config = dict(
    horizontal_flip=False,
    color_jitter=0.1,
    fusion='cross_attention',
    decoder_norm='layernorm',
    decoder_mlp_ratio=2,
    decoder_head_dim=64,
    decoder_positions='rope',
    init='trunc_normal_002',
    residual_init='none',
    momentum=0.95,
    epochs=5.3,
    final_lr_fraction=0.01,
    weight_decay=0.0,
)
Rows from block 3 of the text decoder of a small image captioner, named by matrix and row number. Rows with one number belong to one neuron. Each number is 200 + 30 x the weight over its row's rms, rounded and kept within 0 to 999. All counts start at 0. After the name is the row's rms in percent of the matrix's.
After each neuron's rows are labels from the 100 texts, of 14976, where the neuron reaches its highest value: "fires on" is the input token at the peak. Only what is clearly more common there than usual is listed. The data: drawn branching plants.
# fc1: MLP up (decoder.blocks.3.mlp.fc1.weight, 640x320), inputs 160-319
# fc2: MLP down (decoder.blocks.3.mlp.fc2.weight, 320x640, transposed), outputs 160-319

fc1.137,083,186,177,235,111,194,230,186,206,179,227,192,182,193,223,212,190,173,183,150,177,178,177,252,244,187,206,167,231,140,224,208,207,229,233,157,161,229,197,217,253,224,198,200,215,213,216,253,186,215,172,165,161,220,206,175,202,182,143,178,238,227,188,288,175,263,187,173,186,163,204,249,222,168,230,210,182,196,152,248,210,162,210,211,221,194,178,264,186,118,211,187,199,196,234,194,216,139,209,188,225,189,166,212,182,202,196,203,167,240,189,192,246,187,238,181,187,209,227,161,147,183,245,130,190,181,213,230,184,184,251,193,214,153,240,233,233,198,190,186,227,200,129,192,219,188,178,150,213,246,222,181,197,235,128,188,166,227,233,218,233
fc2.137,088,193,204,180,240,210,199,233,175,200,201,174,180,234,218,198,203,137,201,202,150,168,216,193,196,256,164,235,264,199,240,262,212,169,151,211,239,154,214,178,242,153,181,223,224,172,214,205,231,237,223,219,199,174,171,240,236,175,242,134,204,205,193,212,227,216,211,235,214,204,190,182,195,193,201,173,194,157,164,197,211,157,229,186,179,159,229,183,184,263,212,212,187,195,215,219,185,211,197,172,154,185,219,178,171,225,151,146,230,138,248,198,214,218,202,171,172,233,221,205,235,226,248,220,209,201,234,235,187,181,214,143,148,126,192,219,196,161,273,177,201,183,244,284,236,226,218,167,185,198,232,246,144,167,230,225,213,178,194,188,207
fires on: "green"; "autumn"

fc1.234,042,190,180,167,195,172,228,203,153,170,220,169,210,228,224,214,214,149,199,237,211,180,238,258,218,185,176,212,270,204,141,185,190,156,155,180,204,241,205,158,242,189,183,197,245,196,166,224,268,164,182,194,191,197,179,206,150,216,179,182,183,228,236,258,199,230,197,210,184,237,220,226,171,199,185,214,185,253,184,163,229,192,220,179,223,182,207,200,202,173,200,180,198,270,208,174,221,217,180,158,249,152,157,188,142,203,191,213,213,161,204,208,204,153,194,205,226,201,189,269,230,221,200,239,231,146,196,210,170,190,213,238,119,228,191,204,148,191,189,159,174,137,207,187,229,239,254,223,209,274,175,166,215,183,197,164,226,164,220,228,170
fc2.234,047,205,166,175,202,205,267,184,215,173,179,160,219,213,177,208,174,217,210,207,183,137,212,211,224,239,151,231,207,209,221,242,171,188,237,193,170,217,243,229,215,201,163,198,231,163,165,188,199,209,211,188,262,183,216,222,192,167,169,196,235,229,202,268,211,198,187,239,209,231,223,230,152,187,178,232,220,156,199,131,151,216,207,212,181,146,186,212,220,196,179,143,196,176,225,179,191,232,201,182,194,221,153,209,158,251,243,183,193,211,141,246,206,146,223,241,221,220,179,254,236,210,209,201,182,178,154,215,221,176,246,242,201,224,191,155,194,189,193,175,186,200,200,234,191,255,227,235,237,198,248,172,159,202,205,158,203,141,283,219,161
fires on: "green"

fc1.163,077,187,201,179,241,171,226,238,177,176,223,215,173,196,172,254,162,177,260,249,207,171,219,131,132,193,228,191,250,144,199,195,199,253,208,212,208,180,227,195,173,245,170,175,211,233,162,201,161,201,205,191,130,223,225,213,198,222,257,269,183,246,215,200,224,150,196,223,163,155,177,167,218,195,208,247,186,227,182,226,213,130,194,203,251,161,222,174,164,220,203,198,240,179,172,184,285,213,198,224,208,182,180,216,207,183,193,162,155,233,233,190,215,201,162,168,198,217,239,188,175,245,252,165,227,173,254,196,230,208,194,174,169,183,192,236,174,240,170,202,208,176,191,179,225,128,176,195,166,215,237,196,180,213,133,178,188,182,177,144,181
fc2.163,080,206,163,164,176,267,189,189,223,186,222,240,258,209,134,202,266,207,237,198,207,189,195,171,221,190,221,179,197,194,216,200,173,231,235,159,230,190,231,149,170,185,248,250,195,186,203,175,196,182,192,193,217,184,220,238,177,180,220,205,219,219,260,217,202,231,159,209,208,175,236,211,192,191,191,132,227,215,220,219,176,190,206,213,190,185,192,194,199,172,247,239,158,208,227,177,178,213,237,249,242,237,192,217,180,162,182,155,177,216,176,222,178,166,201,233,208,200,204,201,173,152,229,209,208,211,182,190,186,264,247,244,196,232,237,199,200,156,205,174,175,212,215,179,206,201,221,190,149,193,228,229,196,200,211,248,190,224,197,209,211
fires on: "<end>"

fc1.625,094,167,229,242,187,196,253,147,213,222,201,201,215,261,262,213,171,171,218,218,148,282,194,209,197,200,196,179,173,219,166,238,179,218,122,191,252,204,201,144,232,188,224,191,170,177,192,169,185,248,147,206,216,208,213,187,227,214,179,207,246,186,174,165,211,262,154,272,167,205,173,178,237,220,164,225,250,226,180,204,204,200,218,228,150,252,261,197,201,221,157,176,179,199,177,163,199,214,208,133,176,241,200,195,257,214,210,171,125,211,181,177,160,188,202,247,171,112,196,195,207,138,271,202,163,209,255,149,217,223,224,161,211,184,155,211,187,210,247,183,190,166,193,205,183,192,233,212,210,175,186,192,200,187,193,181,200,185,197,212,172
fc2.625,091,137,192,247,209,182,179,249,161,143,147,195,225,219,176,148,230,240,207,177,190,240,215,215,201,260,184,236,202,237,201,164,207,172,205,139,197,213,213,156,197,211,226,188,187,150,200,232,224,208,223,228,157,207,206,206,179,208,250,232,194,187,215,212,191,182,260,185,144,201,172,215,238,212,228,178,198,219,262,175,235,195,178,204,190,179,179,195,160,183,155,224,131,193,200,197,195,156,156,152,159,182,180,188,230,191,170,189,188,161,203,184,164,219,187,195,209,200,202,203,178,219,246,226,211,218,235,245,203,177,178,173,177,227,195,177,140,181,221,214,236,194,218,241,185,270,204,159,247,154,229,241,222,205,217,229,254,175,153,165,171
fires on: "bare"; "leaves"

fc1.474,099,189,195,247,191,234,200,192,220,204,184,224,169,197,218,236,209,227,133,221,183,246,197,206,237,222,228,201,208,124,206,225,169,208,200,244,227,190,187,264,263,210,205,190,156,187,207,207,191,185,161,176,213,208,189,215,160,244,202,244,188,198,227,203,194,217,183,217,190,179,199,212,214,195,171,206,259,211,162,205,155,212,199,115,164,122,244,182,218,201,193,250,198,202,175,236,223,191,185,226,168,225,150,286,223,186,157,248,192,255,216,157,231,230,236,220,226,175,183,184,234,199,200,195,185,175,194,217,176,190,231,192,218,199,176,167,165,182,178,209,173,191,158,268,215,212,212,221,176,188,161,191,156,184,185,191,153,204,196,218,210
fc2.474,103,165,213,167,199,143,175,235,202,212,241,212,184,158,166,160,197,199,212,193,213,189,257,168,237,168,205,233,180,204,220,175,168,156,203,155,242,215,168,217,209,246,191,181,215,215,170,228,170,190,193,134,160,196,155,230,209,208,244,228,209,155,215,231,143,213,166,190,199,188,177,203,184,238,201,191,173,243,161,173,172,153,196,207,203,190,176,136,209,231,178,204,212,223,121,181,196,176,181,176,238,258,162,207,178,209,207,196,234,194,227,188,200,135,212,238,195,195,247,208,175,184,166,218,207,209,201,225,251,133,247,230,180,206,190,238,229,232,195,117,187,240,202,148,196,173,187,231,218,222,231,194,129,242,212,219,193,245,161,216,136
fires on: "<end>"; "flowers"; "berries"

fc1.637,084,143,210,256,222,209,215,174,217,249,195,222,206,214,191,174,231,175,255,215,176,260,224,241,225,212,186,241,178,145,212,197,136,173,188,204,203,180,189,122,179,154,218,177,211,164,181,161,204,229,168,217,202,190,161,188,226,208,180,202,268,192,227,148,210,196,193,223,208,213,194,198,234,192,201,181,184,222,197,182,179,246,200,202,119,216,241,175,168,192,174,188,167,213,194,151,172,181,170,193,154,166,224,155,225,202,254,193,153,242,185,224,199,220,212,235,177,177,189,188,156,202,238,272,164,211,224,221,217,213,166,229,167,166,183,237,190,221,272,220,190,189,202,115,207,219,237,153,197,208,181,151,259,214,225,178,228,135,191,252,178
fc2.637,082,196,190,230,192,165,158,244,200,211,193,193,223,210,236,114,206,249,180,235,186,215,255,148,207,172,217,183,169,255,227,193,214,161,221,180,235,221,219,149,226,227,188,210,204,139,221,202,214,208,198,212,210,242,222,239,197,192,242,198,150,214,148,189,176,195,230,171,199,249,203,213,212,202,239,131,207,186,207,206,226,175,193,218,186,193,189,189,173,223,169,203,120,143,222,219,194,179,182,153,189,212,236,210,233,198,204,183,214,124,195,218,200,187,203,184,225,189,230,216,159,169,202,157,159,175,222,222,240,188,219,228,175,197,186,233,197,193,217,162,201,150,204,253,169,217,189,163,218,175,238,206,167,246,170,209,218,239,196,205,180
fires on: "bare"; "leaves"

fc1.268,259,194,178,164,192,190,199,203,170,231,154,209,256,201,177,268,217,230,178,221,206,190,201,147,219,220,191,167,190,205,143,211,197,187,228,180,176,272,163,190,214,263,225,191,224,216,173,230,216,220,170,219,229,206,217,267,235,148,202,222,234,132,192,187,180,188,203,111,188,225,227,189,159,177,193,211,199,218,187,223,209,153,195,197,263,195,199,180,181,227,205,133,179,223,242,224,186,187,210,167,200,134,164,213,196,253,195,196,195,218,211,85,184,184,190,186,196,224,208,212,210,260,255,224,242,213,215,210,199,212,227,169,181,204,195,191,207,216,205,229,202,219,163,174,171,183,216,205,230,139,218,122,198,191,167,160,170,198,175,273,251
fc2.268,232,182,179,166,208,172,208,164,225,164,223,206,189,195,188,183,207,163,235,218,188,189,196,175,214,204,206,171,209,189,87,256,183,209,229,248,167,225,185,197,203,217,205,141,186,232,189,208,239,210,168,210,199,186,192,215,204,184,220,238,204,224,218,214,193,197,176,215,199,182,163,189,213,143,207,220,213,229,223,229,237,226,182,193,205,185,186,217,220,196,211,226,230,184,210,213,195,195,202,182,225,197,182,220,210,219,163,220,218,256,224,63,189,234,182,210,156,196,199,201,207,217,196,211,266,234,192,208,153,211,214,193,215,168,189,209,209,206,214,228,194,195,204,129,200,201,236,226,220,181,204,215,191,211,74,187,177,202,223,227,247
fires on: "<end>"

fc1.56,066,182,196,216,173,157,247,216,125,173,199,161,245,244,196,252,185,162,179,149,205,203,231,180,215,196,172,199,215,252,252,245,217,158,197,200,189,229,201,196,262,175,205,149,169,253,146,213,195,213,194,187,227,210,186,224,196,193,217,227,157,174,230,218,190,202,157,222,195,171,239,202,194,203,217,281,170,225,213,227,174,169,171,197,146,186,243,232,185,307,194,119,214,219,196,165,180,160,222,190,188,221,227,224,167,210,271,224,201,172,187,176,191,161,208,202,153,241,197,227,196,210,260,186,199,187,243,234,223,166,199,203,187,250,243,171,207,246,195,258,186,176,218,166,166,204,214,229,179,162,217,154,222,137,251,207,256,249,222,175,236
fc2.56,061,209,213,187,182,190,160,248,211,217,222,220,179,151,174,187,209,178,174,214,179,182,191,228,206,193,226,197,156,206,218,187,145,219,181,160,231,116,186,181,229,176,190,242,253,199,191,197,152,205,191,204,119,172,235,230,188,196,207,172,237,197,216,193,211,126,197,215,172,226,230,232,193,166,179,176,217,223,188,250,195,150,217,163,280,232,206,226,191,224,186,238,228,187,216,165,233,152,213,229,192,226,213,163,217,210,190,216,169,246,186,279,256,275,230,175,231,242,196,203,195,217,203,190,155,145,191,183,192,140,224,185,200,187,148,226,180,162,253,167,206,171,215,254,153,180,170,184,233,204,177,238,155,194,212,200,185,238,252,192,183
fires on: "<end>"

fc1.150,049,213,211,260,201,130,182,196,244,183,190,186,219,261,176,224,219,216,149,245,236,203,139,146,194,225,202,230,219,173,204,200,197,158,192,161,191,228,118,198,194,209,163,225,246,196,196,196,163,241,185,218,193,168,213,265,201,161,160,221,165,242,239,234,233,190,238,198,183,190,231,138,157,177,186,263,204,221,192,170,255,160,192,178,207,203,253,190,154,189,223,183,173,171,198,197,201,196,244,223,148,225,269,233,190,174,182,173,211,150,188,210,193,197,209,208,200,197,214,220,221,247,187,172,242,221,184,245,161,136,178,219,195,181,173,273,210,237,193,232,198,214,190,156,214,180,233,175,199,210,228,187,175,131,216,194,204,215,213,172,236
fc2.150,058,211,241,189,178,227,206,255,285,208,177,217,186,163,195,222,177,171,227,229,217,178,181,231,210,207,208,192,210,207,260,204,203,204,198,163,173,247,235,175,195,187,193,192,199,224,174,218,204,161,251,170,246,236,232,179,202,216,193,247,230,168,215,210,156,181,195,206,231,210,207,207,207,251,205,199,230,161,202,216,160,177,199,202,194,188,245,233,225,193,172,154,228,164,216,206,215,210,199,172,225,244,194,217,205,182,181,195,198,197,205,324,237,134,187,226,260,232,157,212,186,170,232,199,179,211,142,135,195,181,153,194,206,245,188,149,197,160,162,233,161,151,182,279,166,223,202,218,206,195,195,148,208,203,228,168,276,154,164,240,213
fires on: "<end>"